{"encoder_arch": "resmlp", "model": "model that answers yes/no questions on an image's attributes", "dataset": "made-up road signs on poles", "train_examples": 122500, "image_size": 32, "crop_scale_min": 1, "horizontal_flip": false, "translate": 0.12, "rotation_deg": 10, "color_jitter": 0.1, "questions_per_image": 8, "encoder_norm": "rmsnorm", "encoder_norm_position": "pre", "encoder_activation": "swiglu", "encoder_mlp_ratio": 2.67, "encoder_parallel_block": true, "encoder_inner_norm": false, "encoder_patch_size": [4, 4], "encoder_conv_stem": false, "encoder_layers": 8, "encoder_width": 512, "fusion": "cross_attention", "fusion_encoder_width": 192, "fusion_encoder_layers": 6, "fusion_encoder_norm": "layernorm", "fusion_encoder_norm_position": "sandwich", "fusion_encoder_activation": "quick_gelu", "fusion_encoder_mlp_ratio": 4, "fusion_encoder_head_dim": 64, "fusion_encoder_fused_qkv": false, "fusion_encoder_bias": "all", "fusion_encoder_qk_norm": false, "fusion_encoder_parallel_block": false, "fusion_encoder_inner_norm": false, "fusion_encoder_drop_path": 0.1, "fusion_encoder_positions": "sincos", "fusion_encoder_cross_attention_every": 1, "init": "torch_default", "residual_init": "none", "optimizer": "muon", "muon_scale": "match_rms_adamw", "lr": 0.0023, "momentum": 0.95, "nesterov": true, "orthogonalizer": "newton_schulz_5", "adamw_lr_other_params": 0.0014, "steps": 9400, "batch_size": 256, "epochs": 19.6, "lr_schedule": "step", "warmup_steps": 470, "weight_decay": 0.08, "adamw_weight_decay_other_params": 0}
Rows from block 3 of the image encoder of a small model that answers yes/no questions on an image's attributes, named by matrix and row number. Rows with one number belong to one neuron. Each number is 128 + 32 x the weight over its row's rms, rounded and kept within 0 to 255. All counts start at 0. Numbers have three digits each.
After each neuron's rows are labels from the 100 images, of 14848, where the neuron reaches its largest size: "lies over" is the class under the peak. Only what is clearly more common there than usual is listed. The data: made-up road signs on poles.
# gate: MLP gate (encoder.blocks.3.mlp.gate.weight, 1360x512), inputs 412-511
# fc1: MLP up (encoder.blocks.3.mlp.fc1.weight, 1360x512), inputs 412-511
# fc2: MLP down (encoder.blocks.3.mlp.fc2.weight, 512x1360, transposed), outputs 412-511

gate.660:125127032132163116162155169149139107090121141092068145179122145124124115131181095125140138154089141090059135154139113183140158128134166162074164091142100142140118081143133126120113148118128164119140126074139153093130118093165096139129138174169098123111066131139180053155102151187154113109132159117128
fc1.660:192120159087181114095089109092149110101109125138162132147074129048105124097092133171121153155111130158087136105075053180142129099080079111089108153114109082123126161133100123111106083141144167164110176108113075156149092097151146122125098126078135125114141102173150090127133142172097100140102144074150
fc2.660:163100111139141114078128183111121135136129050149105116107145131144118091136070082098169113110117139155093182160102168126081182140124125185121129123170126165164133102123095138087096136148128137169140132153118114085066149166091117120084230128107107114120132140087162077154175144133070131090134083151122
lies over: face

gate.197:159128115121143138116121125125135156155151141110088115126148121166128118132147138121108120175112052104126115129084128163121094167077130117109173102141070140122135120123145088124087174130138170109152163157109155080104145133113153148145105118099131103169088131142127167172104150091162166152117137109146
fc1.197:121134155129094083153150104149150115118091138163090106154111085198122138174097123152150204167148127123146133071158169171128173122125068101153112121133125187128170144158163044156116168153060133137187127121116129130155148126194165156075125147137144182095082104086134113115100139119107131207088085124120
fc2.197:168082114104113086147106104158171151160163116130103155137105089182107136155129146163196226126121128167060088129145161189143157105117091118153160133121188155099119105178127109166115154114098139143136050117088097139122129133153139128086136146129086141147091071093133101129086174118068117130131102087151
lies over: backdrop

gate.145:137122175136139099142110109103186100094108110134133143130132157108096142190130122101139124115168155168119111102096074134120094149135166041109107113145122161158132202148104179080084167086094197156129109144095203119151073130129134100105115144127095112126156132082156084181162106143126090130143129114077
fc1.145:103153162109154113111131113163137134125176130129167195195165163124144142177160067137132134078129057126167164083127146160147198126141086157108084108113073149123097094109107117122152163138084122168121122134157095172097120093142143138090072088101127133102087138089147167148020144167098194116117151147150
fc2.145:113188164144144157081141112161146171158148068085153110211169167085124122173136043198155129101115151168130174098118137132126140079154040112106127089077089146094125095077109159071120140078113138123169108128146157193156092160095181091119120128117119086134133158114110127117109125161095127118178114136092
lies over: symbol

gate.433:158138156123143176109098152121132116084112128130096182117124178210097151157135158151114072147120127148097181150096137195075102078153128181071097156167145155189156070163135115096105164153155123112091091124168177093106122120060123140129108089105048145141126152182097154119160091126117135105196188101140
fc1.433:093150136102137096077163158105100035127172134103131143158127147108120097160096114108133110165110133055160091102124155119117158129191143137148201116090104098094137169129220151180142148125102143099119154155168125156185154162126138130152118108098125108116093049166116115149180075144133094172141156128120
fc2.433:102115150099096152124122112105091090128186160134183094097157155129115123110089096146183137133133082055113123140116142167159123169193140111104096100093161108069119082171111164191076081115057118169092090120110136111117120104107093141107093062137160159114117083151153133096115108121093134142118131171194
lies over: backdrop

gate.348:113109176105177152103092152155176137159098101118108093122147159121129148151189120180068089126155161157135122112135073168156107140179104139177127110131105121128183094192103123082143100119125126122126147141167097124119158098110080139091170049079157074146130119092110082124163097174090117138127158112144
fc1.348:148114160097140155124118155157149098104106090151142106136154091061161101139179113129093075086113108184137141122114114084093133091148118215111142209112112138152147071113168127107051143152103122178117117154130131134106110138170131173157203125156117101174070082164031104118132086118177128167158073234163
fc2.348:145118120157092131111115161126129140166130104095166090140164123140154105151162074143112085155129067198136151146116098109129180138145125168137131169133156134173163136169158169140071131110102114139109153123131135096100112161148148183124133064141153098160068120086136070131133143084166140169159134152185
lies over: rim

gate.132:110139181105112107149111136070160119069148172110166086118158091150068115075118104092152126086136132116135077069125156103136121086126080109082189101132149165101124140131111163105163063131164166130117083031123141092113141148154130126102140150175063157125124114123134169181137106203138103087187196142130
fc1.132:099113066074117129103114085131082171131162070136178139149112114115124148104112106105096124140084158093131204091139108123159126158146128181157138163069120168101132111166133112128102099124098132095089138095091196146106081115109149098092101099108125143111078103152130115113134123139140108100078154120101
fc2.132:126107115112134096119141101090147165118191125110221116106106116110077113151112093136110115092082178120076157112123116129151137082180129143200152150069109113137110082144100132165157108165131140102089188080089140164130128109108100149094118106151124139190114102172092089176110144160091096084096160113169
lies over: backdrop

gate.200:133079111141093098118129123134165147130121148160052100086141181125153140135143128127133149134076135118113066105042134122127135102122110067134123192154139121157144180153158088077160087122135138140098114132088166095110131136156090114064103086131156169116159124093133117100100128146105107152115146123110
fc1.200:089153127098094067169096117132164187120121162140076134065091113100123192188095111126142112203108082159037099145065114168115128134154151143142135072100135154102120174130143088163068146103150149092143142184120127134098161139142113110117139125199190152131176135066070144015132113131136134164129140122179
fc2.200:191156145098123123168125138108118103185116161121148111126117117156135147147062117145089101150184118142038127095100138148075112117134085106125056153111135175152128154135102129117055100089169098105145104166153170151174114156148151144141201096140114076122159138134124110113142116152110131136142158095139
lies over: face

gate.529:119195089095112159164155137121117090190108139131131106131080105122164135133086136108075141122083134177102113150115105120100141112106199064110183125104161112175082178140104164082124163112110083159168097127182126124141070070125117153107145112128179142149103105128092096175172126116176115096054029141125
fc1.529:151149132111142103169110163101070122152150146103118126062129146107106104118111130162160133173158113173145147081140197106166099178090059131169094108121116139200183117125105087135090132125066137137125127151093120124057132163107020092107088137163134100137114116126181122192033134115137126178125151074133
fc2.529:152184143126091110142133119126111175186139142100159070148099127150096148138067143129139131134087092116113162123130126139129093170100152075168111164149117190184127166111128115137195173069153109059136108108079097151043078151110067091064089117164143143147115114096132137197084135163086080133143077068137
lies over: face

gate.560:113143111083157138124160214144153068135126165105168135135130148106140109129113107113133181137121193098134130148116139138109174103155126084162104126155105088108091165111123111152173153113148147089148091090185096091097125162150115062114136087138185134124216114065059133121135144182083133164124178115149
fc1.560:138101133107120080105129124167071110134121132111111134111152105082129194117112144107160085101079143128116134160153171166142107138147150163087143111082150199074112120116126155120116118143135164116081132156116169149159134098115172107172120076136149218163163140150136117104142125110151131116140132124150
fc2.560:148189206161135080107152173152130068089146169154132130111134124152115114149104151087102074103110135116111098113104181184195105058152101141139115121143105133093129142087137130126163131151160096131134089118029104142118109158122088106128120152149168111140102160159122129073173091110141175145117142080088
lies over: symbol

gate.244:176098080116096101107140133174120119095117072143077144148188174126127095201151090121083107158174153117145135158135110076130148127136144149101122137144158131137093156146114134132136165095149122140071110134166169056138076117176057187185139105146181086159121152098110092140160165117121121129173133085170
fc1.244:097102169175150134124169098104059056145133149101129055089090120119123097128093100111137122154093163181102112043082168121144036112083103129148165135108155136138132110122149130153188110117144125172151141127147160098149160147120211106112172148185169125086074109151161139153093087141117131146149093094108
fc2.244:071135205116174139100135117149114131122120148159075093151103126103108101102101104073107114182113160137163121067082036108099101119127151138112140156072159094102101088086127176122147105102111087123106156117150180105183087066149149140131164146166119103135118113111132146109114143117110128157140125134122
lies over: symbol

gate.455:109140129089124089117140083172129128173148112160112081091155075102079166142129145116095123103152113170144118172091121117176120079145121082102093107140072107142071188152138169103139124177098120149144093129158127092087115111174186130120103105145131126113112178111094118142131155083125154139176085157149
fc1.455:131120093110158153119107132104159128100171120070144099161130112155161103148082194093098140123123187107083122105124153168065141131161165118062162132083133181071083148157174107136108120132136142118155145121137115134176129138152176102099136161105113049116166165075172129158098128068125113138123083144177
fc2.455:234127138172128148112122090128088107164139101084130091179139125099134170174139187109125109101088158145126139130097087183128085166155139092098157139074179103101131098158151073142120149120073094117146096096123109067126123080124134131088076150110114155102102135126173105102070182112154154105085163102083
lies over: face

gate.19:147099112135107103158118130141128103155168118095128143162137127106137120133170091113136123112076110093098106139117122102077121143150158177174186076118150070127033152095102078183135103076170090137093146125114115142102140141116143155133162110130132107072077150047117108177089117140137134097198148092132
fc1.19:107109161115174153109122135116071089107147192147144209155103091177139142108141153156131100161163078166164169154134171150137092132154131134145097134128158117114158128095116099166126116123178168082131133147071112138063112127159158083145168135120084127100154132142137117086131175143106156051199128097082
fc2.19:042076109111139136126091113144128099091119166089120152180102122189134109134145140185160163111180117128146151122086155151138106120133115075147154169139186105111168097047183113126156094142137139158102100108195164109115095183139100078099119168097074165172102069176169141075128194135132107129131177161068
lies over: rim

gate.454:148089113130063125110097107128146088143146111131152105111147101148115154109102171102164158137135140110113147139155137131116169115104098107131142111157099138192208164120100080101159163138099131092109125118151122112155101136102146143130163144187122128183095117138137102223104098115128123072105142068144
fc1.454:206118132143106126104096116129069162174115140160135142145106148158156123052140214149182173124086182147189151113122064182155181092135127131060101199099084163131164122114070042167065137088116107122093094141109110182186122106170158176099109097092133156158129173138109111152106163113123128172139132153126
fc2.454:130072107111087074083093072087123120104133100107143101146135063166194155078123181153178162106086138200152143147156131139192159172115077180094107233100141138124148187095084081114122122088107056144058119091114124182131125105144175108128107099106105148143091153107165123137125174078166158096132167148148
lies over: face

gate.354:108126131078065177169103138104139103142093103184131077151134176101156119113132170147105165154050085167105096089140139155115119128155137114055179103126153079091113122152126138147137124132176124122095139121110131130108115124134091126141100139099152098146105130104145107127120131127153154130139092138168
fc1.354:132150070108142099090150114135142077111139113069118105150157094144143158156134118121157128137146128129116114186078104175084105168141158136192145105176101157112080149122118109108165177116104062125128060110171109086122142101112133065117086128175140114197079144134071144149153154165136127175103162137115
fc2.354:133159100124151155116110130093149105163057142100102118162118116120141175127097095103120148164168127127109138151088134127114120151172202178180100152160134144174129177121100127175124162139078177182156143149114101118150132116104120078123103157175107091158123145161105188086145164143105133120110142102176
lies over: rim